{
  "train_examples": 97500,
  "horizontal_flip": false,
  "encoder_norm": "batchnorm",
  "encoder_activation": "relu",
  "encoder_depths": [3, 3, 3, 3],
  "decoder_norm_position": "pre",
  "decoder_fused_qkv": false,
  "decoder_bias": "all",
  "decoder_qk_norm": false,
  "decoder_inner_norm": false,
  "decoder_cross_attention_every": 2,
  "beta1": 0.9,
  "beta2": 0.999,
  "weight_decay": 0.04
}
Rows from block 5 of the text decoder of a small encoder-decoder image transcriber, named by matrix and row number. Rows with one number belong to one neuron. Each number is 128 + 24 x the weight over its row's rms, rounded and kept within 0 to 255. All counts start at 0.
After each neuron's rows are labels from the 100 texts, of 14976, where the neuron reaches its highest value: "fires on" is the input token at the peak. Only what is clearly more common there than usual is listed. The data: seven-segment displays showing three digits. In brackets: how many of the 100.
# fc1: MLP up (decoder.blocks.5.mlp.fc1.weight, 512x256), inputs 172-255
# fc2: MLP down (decoder.blocks.5.mlp.fc2.weight, 256x512, transposed), outputs 172-255

fc1.130 [184 101  76 100 124 111 118 155 130 138 129 156 152 159 117 167 113 111 124 105 122 138 145 150  98 103  76 119 112 104 101 108  39 109 116 112 137 174 159 144  91 148 120  94 110 124 127 119 145  98 127 127 103 136 143 122 113 117 118 116 112  94 140 132 122 180  90 152 125 154 136  99 110 108  86  93  88  98 126  98 106 121 185  94]
fc2.130 [ 93 111 182 152 129 141 123  99  99 134 116 108 144 132 120 110 151  92 142 134 117 115 141 135 141 118 158 105 158  98 124 118 173 130 138 151 127 106 159  87 161 160 145 152 123 119 105 170 138 158 148  96 105 116 105 106 158 172 158 111 107 137 159 144 100 106 182 146 121 120 132 124 143 165 121 138 141 149 157 158 185 122 123 132]
fires on: "1" (23); "6" (22); "3" (18); "8" (14)

fc1.235 [127 128 118 125 114 114  91 134 176 159 112 135 101 134 133 108  95 134 115 104 121 112 164  87 123  99 144 138 135 129 150 152  88 114 100 147 125 123  91 113  77 138 126 123 113 133 144 143 148 163 108 113 128 133 100 128 100 125 162 131 150  96 118 125  79 120 128 161 144 153 158 132 111 102 125 108 142 123  96 133 120 102 167 161]
fc2.235 [115 101 151 144 101 119 114 127 119 120 146 144 150 125 112 126 134  60  76 128 151  77 161 167 135 135 164 113 120 115 109  96 127 168 157 178 139 116 149 126 129 111  81  89 117  86 120 171 153 105 148 143 117 159 101 154 146 160 122 101 129 136 174 117 105 113 143 129 114 149 120 106 159 147  96 122 151 143 145 142 151 161 137 128]
fires on: "9" (15); "3" (14); "1" (13); "5" (12)

fc1.174 [174 133 121 143 112 137  77  94 140 132 163 127 143 124 150 102 125 145 138 135 110  92 149 123 155 105 127 107 115 108  93 147 131 101 121  89 100 165  89 135  68 130 122 158 122 136  97  78 178 142 119 139 147 141 133 136 147 108 144 180 123  99 109 125 141 144 114 131 109 159 100  93 159 111 125 105 132 123 110 103  93 101 146 119]
fc2.174 [112 111 154 121 126 118 104 104 109 131 116 113 145 142 110 122 111  68 117 125 157  96 155 157 138 121 151 119 124 128 115 125 133 152 151 177 123 136 190 100 129 107  95 116 109 112 113 160 128 110 172 159  89 170 118 197 177 166 127 122  89 124 205 118 103 126 129 144 120 146 147 134 145 138  93 121 140 149 163 132 142 137 138 149]
fires on: "3" (19); "8" (16); "5" (15); "6" (14)

fc1.213 [131  88 144 107 125  97 100  74 147 120 139 140 114  95 152 159  96 168 147 137 160 159 109  86  98 152  75 147  94  99 160 139 155 107 109  78 114 123 136 137 111 141 125 168  89 160 165 134 140 137 142 153 142 120 129 138 100 133 136 130 134  91 110  86  69 139 115 159 167 151 126 146 139 135 125 137 116  97 150 133  93 113  91 127]
fc2.213 [ 82 105 136 130 107 174  92 112 116 126 134 145 135 166  96 120 144  80 107  84 114 128 118 116 133 121 111 129 139 112  97 102  90 160 121 156 149 126 156 103 141 114 126  71 109  71  85 153 123 118 141 150 115 136  99 144 137 188 125  99 121 135 127  97 111 121 169 142 118 168 133 129  88 120 110 119 161 147 121  88 145 158 139  83]
fires on: "8" (28); "6" (21); "2" (11); "0" (11)

fc1.510 [130 150 117  96 126 141  85 110 126 165 179 120 159 152 161  95 125 139  95 111 119  93  94 152 120 108 118  94 160  90 147  87  92 106 131 137 104 113 138 120 116 143 150 106 151 127 159 123 151 146 112 112 117 148 155  90  83 139 172 154 154 101 128  97 112 134  98  98 153 139  93 126 168 133 138 101 149 124  99 119 139 120 116 116]
fc2.510 [105 115 144 150 118 122 114 127  92 122 134 118 134 143 113 146 146  88 111 103 124 106 189 142 122 115 147 121 145 121 129 108 125 163 135 145 147 107 172 115 139 100 119 110 116  89 109 161 137 109 144 121 112 139 111 147 137 188 135  83 118 137 174 110 124  91 188 125 126 154 128 118 141 138 115 135 150 154 134 131 150 179 138 143]
fires on: "4" (17); "6" (15); "8" (15); "1" (13)

fc1.104 [121 140 105  85  83 133 131 159 197  97 139 142 143 155 131 136 108 114 109 132 101 125 112 140 139 131 128 130 128 136 105 114  68 135 147 126 139 138  89 106  90 127 122  73 139  96 135 137 136 119 115 106 146 130  99 118 107 142 127 138 159 142 117 133 152  94 107 103 141 128 117 102  92 117 131  87 140 105 147 118 147 113 159  91]
fc2.104 [130 128 129 161 114  95 125  95  96 163 142 107 145 107 160 105 115 155 148 139 187 111 153 109 124 139 109 109 133  89 142 114 114 127 152 132 146 128 116 113 100 157 121 147  83 149 135 155 121 127 140  97 140 114 147 106 176 104 147 101 118 115 129 147 110 135 126 145 133 135  98  88 180 148 130 150 126 159 128 117 120 101 115 181]
fires on: "." (97)

fc1.69 [137 106  77 144 123 141 109 121 149 108 131 145  82 147 118 137  96 157 121 151 130 168  99 103 122 117 111  92 132 160 126 124 115 133 114  92 131 147 102 169 122 102 135  98 119  92 167 140 127  90 113 113 137 122 156 118  90 146 120 134 144 137  89 133 111 163 135  98  93 122 140 142 102 115 133 128 121  60 143 100 107 101 123 122]
fc2.69 [113 128 176 120 124 174 105 130  84 148 138 132 112 160 116 165 147 137 141 113 111 102 110 106 146  79 111 136 123 129  93 106 113 125 141 109 142 118 138 112 150 142 159 156 102  79 104 109 144 143 140  84 108 121 101 115  91 145 182 131  92 127 147 113 153  93 161 151 158 155 147 143 115 134 117  85 153 144 136 149 185 132 151 119]
fires on: "9" (56); "<end>" (38)

fc1.509 [ 89 129 118  86 103 163 158 144 147  88 117 153 106 102 139 107  58 112 123 108 111 159 131 148 120 135 128 124 145 135 156 124 140 132 106 102 155 144  79 146 110 119 125  97 147 151 154 157  99 105  80 116 171 133 136 121  77 128 127 132 136 149  96 138 151 136 116  86  97 136 142 168 112 119 147 117 146  72 115 115 112 130  86 112]
fc2.509 [119 140 161 126  88 140 105  98 111 157 160 125 117 126 157 138 112 168 141 150 141 106 112  97 154 107  96  99 142 115 144 121 115 122 174  94 169 128  85 107  99 173 141 166  79 114 150 138 157 131 133  64 157 111 131  98 125 121 190 140  90 122 133 147 104 124 137 159 150 158 108 111 156 174 126 103 158 129 130 143 157  72 117 149]
fires on: "." (21)

fc1.313 [142 130  88 121 104 121 105 104 182 143 155 179 127 158 168 120 143 133 130 147 101 123 159 128 122 158 107 117 105 146 158 108  84 147 161 117  92 142  91 122  86 161  81 105 104 119 134 152 190  95  94 109 162 129 162 153 108 139 175 116 142 121 117 161  88 136 112 106 132 116 116  92 144 134  99  98 141 146 106 144 114  78 152 101]
fc2.313 [ 92  98 145 140 115 125 113 126 101 120 128 113 147 141 108 134 134  74 105 107 153 103 182 143 136 114 134 129 142 121 121  90 109 182 140 167 149 122 174 106 128  91  89  80  95 102 107 164 108 106 147 145 111 149  93 151 163 173 130  93 122 141 155 121 143 101 160 129 123 169 123 109 137 108 110 132 151 166 142 102 141 155 137 132]
fires on: "4" (15); "3" (14); "9" (12); "1" (12)

fc1.391 [171 157 104  96 142 133 119  88 154 129 142 145 129 149 129 102 107 130 121  91 103 145 147 107 159 130  83 142 116  81 128 127 104 127 115 140 132 123 129 124  97 153 144 162 122  86 101  82 154  87 115 106 145 150 157 142 108 138 146 134  88 124 147 110 121  96  93 174  96 106 145  97 121 100 137 138 132  95 132 122 142  84 144 109]
fc2.391 [ 94 111 170 128 128 128 111 106  97 123 110 100 145 136  95 113 133  78 119 132 121 104 157 161 144 116 179 113 142 120 122 122 155 151 149 170 132 112 169  96 149 127 103 113 126 118 106 170 122 130 160 144 102 162 107 174 170 196 122 112 111 136 189 116 123 115 182 150  96 139 131 132 134 134 100 121 145 155 157 146 144 142 128 132]
fires on: "1" (17); "8" (15); "3" (15); "6" (12)

fc1.490 [123  99 129 114  92 160  96 129 177 133 151 155 139 129 149 126 135 149 108 146 119 111 130 112 147 133 105 127 145 126 121  94  90 151 153 103 153 154 106 140  60 131 128 122 120 107 155 135 166 126 122 100 150  91 137 135 122 150 172 125 126 121 104 102 107 111 137 135 116 130 105 125 134 132 113 106 140 113 107 135 106  73 129 112]
fc2.490 [117 125 141 119 100 137  76 108 117 114 134 139 130 167 119 100 125  84 113 125 125 104 152 154 132 128 133 119 143 109 119  99 112 190 161 137 151 152 152  85  94 124  99 103 109  81 114 146 159 100 180 124 134 126 122 153 162 177 129 107 112 127 185 124 115 101 183 126 115 159 116 121 156 131 113 121 178 139 139 120 143 131 155  99]
fires on: "3" (18); "9" (17); "4" (15); "1" (15)

fc1.417 [117 125 145  89  91 139  85 113 169 153 143 138 128 145 148 109 111 136 103 134 122 116 139 148 142 133 140 129 136 128 133 103  63 143 169 108 152 171 131 123  53 122 108 119 131 107 140 114 183  94 144 102 122 129 146 132 122 134 149 140 133  95 136 102 131 117 146 152 113 152  95 123 160 145 104  86 150 110 108 120 119  90 137 121]
fc2.417 [112 115 153 117 110 143  95 113 124 123 140 142 134 156 118 116 126  94 112 127 136  91 162 153 140 125 136 131 156  95 116 103 108 168 162 141 157 152 167  90 107 114 101  97 105  92 112 153 151 105 164 124 125 131 117 168 162 176 143  93 106 123 186 117 118  97 179 137 112 161 114 118 157 138 110 132 170 154 151 121 146 125 153 118]
fires on: "8" (25); "3" (19); "1" (12)

fc1.425 [139 148 104 129 119 147 111 154 128 120 166 151 135 107 138  98  98 160  91 168 127 111 123 108 146 112 124 130 151 101 129 135  72 128 174 156 138 146 151 110 118 160 112  93 131 106 162 119 173 127 101 148 103 166 151 142 140 120 148 134 109 126 144 104  92 140 158 135 125 132 103 133 110 140  87 146 129 144 109 106 101  91 144 100]
fc2.425 [100 118 148 131 122 118 116 111 103 117 111 111 145 133 104 132 128  54  98 127 139 108 161 159 133 126 164 109 129 142 131 116 142 150 144 175 127 121 173 100 142 107 102 101 123 101 122 184 117 113 152 152 106 165 107 187 167 183 112 104 112 144 189 114 119 119 142 137 112 144 147 145 134 127  88 104 139 150 153 128 151 155 131 122]
fires on: "8" (18); "3" (18); "6" (18); "5" (13)

fc1.76 [133 117 109 101  97 134  93  95 146 158 197 169 141 146 137 124 123 123  97 148 153 104 145 133 107 151 124 155 147  90 131  98 107 128 143 111 155 153 118 147  76 154 109 154 108 124 145 129 193 106 132 108  98 125 129 155 116 148 145 121  94  95 162 106  95 158 120 142 144 150 129  73 148 153 109 114 157 135 132 124 136 104 177 144]
fc2.76 [100 112 179 132 129 130 125 117  99 114 109 112 148 132  98 116 140  54 121 129 126 107 159 160 134 118 162 128 134 117 123 111 158 153 141 162 128 117 192  88 147 121 115 118 125 113 108 174 121 123 154 146  95 163  97 169 156 185 124  97 119 146 185 131 116 105 162 136 113 133 130 130 135 136 106 128 146 173 165 145 161 145 129 125]
fires on: "6" (20); "2" (15); "8" (15); "3" (13)

fc1.381 [170 102 126 142  85 171 114  62 134 145 164 133  71 125 117 146 119 145 112 105 131 178  99  78 133  99  67 124 118 153 156 139 134 103 115 146 110 129  97 176 113 143 119 114  92 103 157 134 122 149  98 156 124 100 124 136 134 112 137 123 108 117 103 121  60 142 145 127 130 138 124 136 121 138 159 142  92 114 117 138 123 116  94 119]
fc2.381 [109  96 135 126 117 174 100 134 125 123 137 182 129 176 105 119 160  92 113 112 111 122 137 124 133 128 108 157 129 103  82  93 101 164 133 134 135 142 154 121 137  95 137  92 123  72  85 122 159 111 131 123 112 105 103 119 105 157 141  98 138 125 111 109 133 106 167 128 113 142 120 120 121 116 131 132 153 146 136 110 154 150 158 112]
fires on: "." (54)

fc1.131 [107 110 131  97  87 145  99 125 178 129 117 167 114 167 150 127 113 145 100 151 119 117 122 131 143 130  96 151 124 125 130 114  68 118 147 106 138 169 106 117  70 141 124 137 125  78 127 124 173 127 128 118 124 105 130 122  99 133 164 123 135 110 134 101 108 139 137 121 112 107 126 122 131 118 125 114 147 124 120 107 139  65 143 114]
fc2.131 [107 128 163 143 109 115 107 105  99 139 141 108 153 133 137 117 130 106 126 123 148  87 174 143 131 123 134 124 157  92 126  99 119 166 166 147 167 130 160  88 104 143 110 117  98 120 122 173 125 115 165  97 128 136 115 148 175 181 141  86 116 130 182 138 123  96 170 140 122 161 107 100 171 138 119 129 161 168 148 136 144 134 134 154]
fires on: "3" (20); "9" (18); "8" (15); "1" (13)

fc1.73 [137 107 152  87 144 166 165 128 149 114 142 108 129 131 114 117 135 157 144  93  95 144 119 147 153 113 135 158 163 167 118 109 159 115 157 161 104 151 119 130 129  85 145  95 151 167 107 139 120  99 141 125 117 126 109 128 131 111  93 119 160 104  83 102 183 123 154 100  91 132 142 109  77 146 151 133 101  99 112 162  66 120 139 162]
fc2.73 [130 124 109 145 121 119 112 103 126 126 127 135 123 149 136 146 132 115 137 139 141 128  99 100 130 143 100 108 152  87 153 127 107 122 117  85 149 114 110 104 120 160 137 145 105 111 141 138 139 120 121  88 165  73 149  72 126 118 144 117 105 152 102 181  97 127 110 118 143 123 121 117 141 131 142 126 149 130 137  65 171  90  98 108]
fires on: "5" (18)

fc1.497 [124 152 128  87  88 135 138 149 184  91 117 142 140 137 131 132  43 138 104 116 105 172 112 132 132 151 129 108 163 137 132 124 109 114 127 107 135 147 101 144 112 120 118  98 133 137 171 121 143  85  90 124 178 115 117 120  87 144 109 122 158 141  96 140 116 103 118  95 116 105 153 172  95 129 107 120 143  84 104 126 115  96 120 119]
fc2.497 [116 148 176 120  87 139 110 107 116 164 157 129 120 104 154 134 100 165 135 150 153 101 113 100 150 106 100 108 136 121 142 123 109 118 179 100 162 131  94 113  98 169 130 161  82 120 152 146 152 129 132  75 144 133 120 116 124 116 187 144  97 109 152 132 108 134 125 168 155 161 115 123 155 178 104  99 153 132 133 153 148  80 123 148]
fires on: "." (66)

fc1.349 [102  92 139 132 132 137 121 120 158 103 143 136  94 175 146 140  72 146 114 124  89 155  74  94 163 118 135 117  97 146 151 105 107 138 132 145 118 154  93 156  96 102  98  75 110 130 111 154 147  78 108 121 153  99 164 165 105 125 113 120 151 133 101 108  87 116 136 118  96 161 141 130 123 144 151 143 156 107 120 149 123 111 113  85]
fc2.349 [127 106 128 101 141 144 115 135 129 109 124 167 114 112 116 110 141 108  87 136 111 129 112 136 133 101 120 163  87 133  74 123 103 115 139 140  95 149 158 143 129  75 124  90 148 103 115 117 152 113 110 129 100 124 110 145 107 115 115 138 132 123 128  73 136 137 142 121 115 104 104 134 108 120 104 111 112 115 154 138 120 128 143 114]
fires on: "3" (25); "1" (18); "7" (13); "2" (13)

fc1.465 [ 92  85  80 100 115 147 153 151 138 153 160 155  97 159 134  86  95  81  80 142 147 146 116 156 161 151 104 166 105 118 123  90 154 146 133 153 129 162 113 140 108 120 154 122 157 140  90 130 118 106 134 140 174  93 139 146 123  98 127 167 152 123 122 146 109 161 110 107 136 174 106 133 113 173  90 152 114 106 149 144 156 100 135 122]
fc2.465 [155 150  88 155 171 124 131 154 113 117 118 126 135 141 129 141 134 141 137  88  90 139 121 129  99 136 109 128  97 153 162 154 149 119  97 121 120 119 119 143 133 109 172 150 156 154 137  93 117 114 112 113 147 106 158 108 111 123  88 123 133 154  89 139 131 123 124 103 116 116 156 134 111  91 158 127 111 118  52 108 138 143  91 120]
fires on: "." (100)

fc1.442 [134  96  97 133 133 155  77 123 135 152 155 141 111 161 130 160 111 137 116 106 107 145 122 132 152 133  97 142 115 132 115  93 101 112 158 114 128 166 124 161  63 104  91 140 122 105 121 120 163  96 128  99 117  80 145 123 120 129 184 139 100 114 120 132 120 126 132 129  99 150 109 111 114 127  97 136 108 100 122 106 149 103 143 137]
fc2.442 [101 126 127 107  87 168  68 104 148 132 138 132 129 148 132  91  92 101 103 116 117 110 115 150 129 140 114 120 160 135 130 113  84 172 160 166 169 161 110  86  79 141  97  91 109 110 130 140 146 106 162 131 161 133 123 165 167 175 123 130 114 110 149 106 104 129 155 136 108 171 140 131 133 121 105  92 170 111 110 106 112 106 143  82]
fires on: "<end>" (100)

fc1.298 [127 117 142 120  97 135  92 131 184 144 154 133 131 122 159 129 110 139 102 119 118 120 138 124 115 131 101 134 135 109 116 121  84 131 157 100 160 162 112 143  79 134 118 109 115 109 147 115 172 114 136  72 131  95 139 129 114 133 152 149 136  96 116 119 139 103 155 149 107 150  96 112 139 147 120  83 148 125 127 119 103  75 133 126]
fc2.298 [111 121 141 121 101 137  83 112 123 107 138 138 134 161 119 109 125  80 100 121 130 101 157 157 132 128 131 122 145 112 115  93 104 190 172 142 152 152 158  95  98 121  98  87 107  91 116 155 153 106 172 124 137 126 118 156 162 188 130 108 115 130 172 124 115 107 188 124 115 161 115 118 149 130 112 124 166 140 148 116 141 133 152 103]
fires on: "9" (20); "4" (18); "1" (14); "3" (14)

fc1.286 [101 111 120 116 148 177 121 179 143 125  80 158 117 116 130  88  93 139 119 104  98 140 168 137 109 147 113 168  99 144 116 131 126 139 108 148 125 116 101 182 142  88 149 100 150 159 123 132 110  95 105 154 129  96 110 112 122 154 101 108 177 168  78 118 152 140 146 108 116  95 168 143  89  96 130 119 113  73 129 143  76 120 141 150]
fc2.286 [120 138 105 114 108 125 101  82 140 126 128 125 114 147 138 122  99 132 142 153 129 135  86 111 143 150 115  86 164 107 142 140 104 116 127  97 150 142  92  90 105 161 137 141 118 121 143 126 157 130 131 111 173  82 151  91 144 111 151 148  91 116 107 169  86 152 101 125 123 130 123 135 135 155 130 123 146 115 138  91 132  68 102 109]
fires on: "5" (57); "9" (22); "3" (18)

fc1.323 [137 123 136 117 117 110  96  96 130 147 172 169 150 138 110 122 154 117 115 112 139 129 116 139 125 103 105 122 126 123 121 126  86 134 135 122 129 188 110 103  58 154 121 118 111  99 144 142 165 132 181 103 107 119 131 156 161 169 130 114 111  74 163 141 108 130 150 145 116 178 122  88 130 120 123 107 128 129 118 115 100 135 183 125]
fc2.323 [ 99 111 181 135 128 129 125 112 101 118 114 114 149 133 100 115 144  60 123 131 124 102 157 160 134 122 161 123 139 115 120 111 162 150 140 160 128 111 189  85 154 130 116 125 127 111 106 174 126 126 159 135  95 158 100 164 158 189 128 106 116 148 193 135 109 106 164 140 114 130 130 128 138 141 104 124 146 161 170 150 165 142 128 125]
fires on: "8" (18); "6" (17); "9" (14); "3" (12)

fc1.247 [107 142 132 107 113 147  86 132 177 158 168 147 146 145 156 130 132 137 128 119 116 152 131 131 154 146 125 140 159  88 136 109 103 169 133  93 136 168 126 133 114 156 108 132 141  92 141 142 188 106 139 116 167 139 138 117 103 129 167 143 129 136 133 135 135 127 118 149 129 128  88  90 149 143 136 101 160 130 124 112 124  98 155 117]
fc2.247 [101 126 160 127 122 130 114 118 100 106 115 118 142 145 104 109 132  55 112 126 120 102 167 164 132 130 153 119 148 111 128 108 135 162 149 154 148 125 184  78 128 124 115 104 125 106 115 174 128 105 156 130 122 145 108 162 159 194 119  82 121 142 180 133 124  90 176 125 105 144 122 124 142 127 114 120 158 165 151 122 150 144 132 115]
fires on: "4" (22); "9" (17); "1" (15); "5" (13)

fc1.117 [165 139  82 126 112 136  87 125 161 123 136 130 143 114 119 127 109 113 116 134 109 107  87 116  88  92 104 109 166 101  97 119 122  86 113 149 140 130 122 166  92 170 171 146 115 130  97 114 153 142 113  92 124 138 142 128  96 151 151 177 164 136 124 150 141 131  85 142 141 168 133 146 147 137  98  89 134 125 135 126 144  75 101 143]
fc2.117 [112 131 123 123 106 124 131 136 123 121 115 105 130  94 129 109 119 155  87 134 117 122 172 150 116 120 167 118 103 163 113 126 133 126 149 177 122 101 123 140 129 111 116 100 144 144 124 137 126 125 137 131 106 149 109 135 135 126  94 129 157 111 115  73 158 118 155 143  97 127 117 127 140 127  98 107 110 108 139 168  81 159 132 138]
fires on: "<end>" (87); "8" (13)

fc1.116 [144 129 110 110 127 124  94 141 174 145 111 159 168 162 195 108 152 112 133 116 100 121 133 136 100 199 149 122 152 107 141 122  99 114 113 153  91 128 116 116 148 146 144 131 132 130 135  95 108 149 123 116 129 136 151 109 105  98  99 151 151  99 130  97 156 116 107 142  99  82 118 123  98  89 125 125 105  92  97 130 115 136 176 112]
fc2.116 [ 76 143 149 132 118 171  99 126 113 140 125 155 109 158 138 149 135 100 101  89 116 114  83 111 124 121 105 117 159 126 126  99  82 148 127 136 145 111 131 100 150 143 135  91 115  64 107 153 121 130 143 108 116 131 100 135 127 183 149 120 117 140 150  99 131 136 143 135 166 165 149 160  96 120 108  83 164 123 128  99 173 146 153  72]
fires on: "." (69)

fc1.241 [129 103 133  98  93 164  93 109 153 125 163 145 139 127 156 145 118 135 106 139 134 107 121 110 146 124 103 125 147 109 139  90  79 147 157 114 136 162 118 134  72 145 121 114 115 107 127 115 168 124 115  79 132 118 145 122 106 136 164 143 139 112 114 118 139 123 148 131 120 148 102 101 144 131 128 102 133 131 116 128 122  88 141 109]
fc2.241 [117 121 139 114 105 143  87 105 125 111 140 136 125 171 115 112 125  94 106 123 122 102 145 154 137 131 133 116 155 108 118 108 107 180 159 142 162 153 154  84 103 122 100  94 111  85 114 146 157 100 169 128 142 123 125 170 165 195 133  99 107 124 174 126 107 102 182 125 110 162 124 121 150 135 117 127 174 136 140 113 144 128 151 107]
fires on: "9" (20); "4" (17); "1" (14); "3" (14)

fc1.74 [124  93 131 113  73 110  77 143 187 160 168 142 116 127 166 146 116 132 140 147 137 132 131 122 149 106 121 161 148 129 119 108  99 143 163 139 121 162 114 109 100 157 100 123 128 101 109 114 185 125 117 123 127 128 138 125 139 146 129 113 112  88  91 124 131 125 136 133 120 122 112 124 166 140  93 133 147 102 100 118  93  99 132 162]
fc2.74 [112 151 145 114  87 141  72  98 127 136 145 143 123 146 131 122 105 147 120 142 114 120  86 133 142 103 129  88 163 114 150 128 112 146 178 115 166 143  97 100  88 179 106 130  97 104 140 154 176 110 152 100 158 122 130 129 147 168 175 127  96 118 149 117 104 127 197 144 124 170 115 137 154 181 118 115 174 119 118 140 137  98 134  91]
fires on: "9" (18); "4" (15); "1" (14); "3" (14)

fc1.278 [143 150 123  89 104 111  88 149 183 122 175 141 130 154 146 113 107 145 122 149 130 135 124 111 121 167 136 142 147 112 127 115  91 155 160  89 154 147  90 120  71 154  95 103 140 123 154 105 160 129 165 100 148  94 125 113 135 105 167 162 144 106 152 140  93 142 106 123 110 145 112 109 141 142 108 112 116 126 123 104  91 111 168  92]
fc2.278 [ 93 112 158 134 102 141  95 113 104 110 127 123 144 162 118 121 140  81 105 123 118  96 167 148 135 127 145 110 163 107 123  99 129 176 161 156 161 121 162  87 132 123 118 100 114  89 107 169 155 113 168 117 124 125 106 141 156 199 144  89 116 140 167 125 116  95 190 132 114 155 124 115 154 139 113 122 174 149 147 129 164 139 139 120]
fires on: "4" (18); "3" (16); "9" (13); "8" (13)

fc1.458 [151  98 110 118  79 135  74 111 163 157 165 124 134 161 157 117 157 154 121 156 115 123 135 142 147 117 133 126 141 137  99 104  86 149 168 109 136 137  93 133  72 143 100 139 122 125 132 102 196 121 123 105 113 141 145 126 120 139 158 161 114  93 127  96 133 113 123 138 110 117  88  89 156 131 116  90 131 126 100 132  97  91 140 131]
fc2.458 [106 116 142 121 117 147  88 105 105 121 139 127 131 176 106 111 115  79 123 113 128 101 139 157 150 138 147 114 161 111 138 117 109 176 151 160 165 147 151  95 113 120  98  95 104 101 120 157 132 118 169 138 132 133 124 174 177 197 132 105 107 138 182 119 113 116 193 131  98 163 130 131 130 121 126 131 164 146 136 108 138 129 146 106]
fires on: "1" (16); "8" (15); "3" (15); "6" (14)

fc1.501 [139 117 141  85  92 143 100 110 167 149 155 153 146 137 143 117 120 151  99 141 131 110 126 134 133 131 119 148 139 108 117 100  73 153 182 115 133 175 130 128  58 144  91 125 110 100 139 119 175  91 135  86 132 130 143 138 136 135 159 137 127  94 128 114 137 121 153 147 104 129  95 124 145 139 117  97 152 111 125 115 108  97 146 134]
fc2.501 [107 117 156 112 114 141  94 113 121 121 133 140 139 159 114 106 125  86 111 131 134  95 159 160 142 128 145 130 156 100 112 104 109 169 160 150 153 152 174  85 108 118 103  95 112  96 107 154 149 106 168 128 120 133 115 171 168 181 135  98 110 122 186 117 125 103 177 138 104 159 115 124 155 133 106 125 167 154 157 121 144 126 153 116]
fires on: "8" (23); "3" (18); "1" (13)

fc1.359 [159 129  58  94 152 105 110 109 146 105  93 159 129 102 144  93 123 123  84 140 121 128  86 151 159 164 129  82 102 121 161 161 134 130 141  79 113 122  76 126 125 138 115  99 151 105 182 111 139 151 112 126 142 117 154 125 152 143 133 124 109 107  92 130 113 162 125 102 100 105 140 140 113  95 156 140 133  58  99  91  90 131 112 133]
fc2.359 [121 132 175  98  98 166  93 114 119 127 133 133 105 156 125 144 123 142 106 139 101 104 126 120 138  86  87 130 125 143  90 119 122 127 162 114 150 133 142  92 128 135 142 157 109  78 114 106 186  99 151  86 118 129 103 130 102 153 176 143  77 110 157 112 119 104 135 152 149 165 148 137 148 168  95  82 166 126 152 164 158 117 140 138]
fires on: "4" (19); "8" (17); "0" (16); "1" (14)

fc1.181 [135 141 139  89  89 110 105 140 143 151 127 157 123 124 114 112 125 152 118 109 142 155 100 126 118 125 115 149 105  92 147 103  94 129 133 117 117 154 130 148 105 158  91 123  93 117 167 101 173 142 106  77 129 114 181 136 102 112 168 142 147 136 114 110 107 161 161 135 121 162  93 139 121 141 117 136 147 134 154 105  94  95 162 134]
fc2.181 [ 97 114 157 131 116 123 107 116 119 109 125 114 170 155 109 132 145  65 107 122 125 103 156 155 139 120 146 112 154 123 120 101 130 171 146 158 150 129 171  95 133 126 113  98 122  95 114 173 126 110 159 138 121 150  98 167 163 188 127  87 116 144 180 129 125  94 158 121 119 156 125 120 137 132 116 116 161 169 153 125 170 153 140 116]
fires on: "8" (21); "3" (17); "9" (15); "6" (13)

fc1.118 [126 114 148 107 105 173 126 167 166  88 106 133 117 107 155  97 113 129 120  94 108 136 160 134  85 140  96 166 135 160 114  90 119 140 131 138 128 131 130 129 106  96 128 107 162 156 125 100 115 108 106 160 148 125 112  95  91 132  83 145 167 140  81 146 168  93 145 106 132 113 145 132  80 118 133  96 119 122 132 133  97 125 128 140]
fc2.118 [126 152 117 128 112 105 121  97 135 143 123 118 130 120 157 110  86 141 152 154 157 124 112 111 124 164 113  98 157 108 155 140 114 117 132 106 144 132  97  86 102 161 136 154 112 148 150 134 137 124 134 111 167  94 161 105 159 100 145 129 106 120 123 166  87 158  88 129 135 128 132 127 156 150 123 130 140 127 139  90 122  68 102 132]
fires on: "5" (26); "9" (21); "6" (16)

fc1.133 [115 129 132 115  69 144 107 129 179 141 140 153 107 146 160 141 122 129 104 152 123 122 120 108 144 117 101 151 142 111 134 101  63 138 158 101 144 160  89 126  50 117 103 121 126 116 141 131 187  95 129  97 143 126 149 127 116 137 143 152 143 120 131 120 119 129 123 151 121 120  97  99 134 122 122  99 110 102 139 126 115  73 134 114]
fc2.133 [117 118 135 128  95 135  71 100 128 121 148 130 137 167 128 119 129  94 111 123 133  94 152 141 132 128 122 117 154 109 119 103 104 199 155 141 162 145 149  86  91 131 101 103  97  87 117 152 154 103 172 123 141 125 124 151 173 180 145 106 106 124 177 130 105 104 175 127 123 175 120 109 163 140 121 132 181 146 136 115 143 132 150 112]
fires on: "9" (19); "4" (16); "3" (15); "1" (14)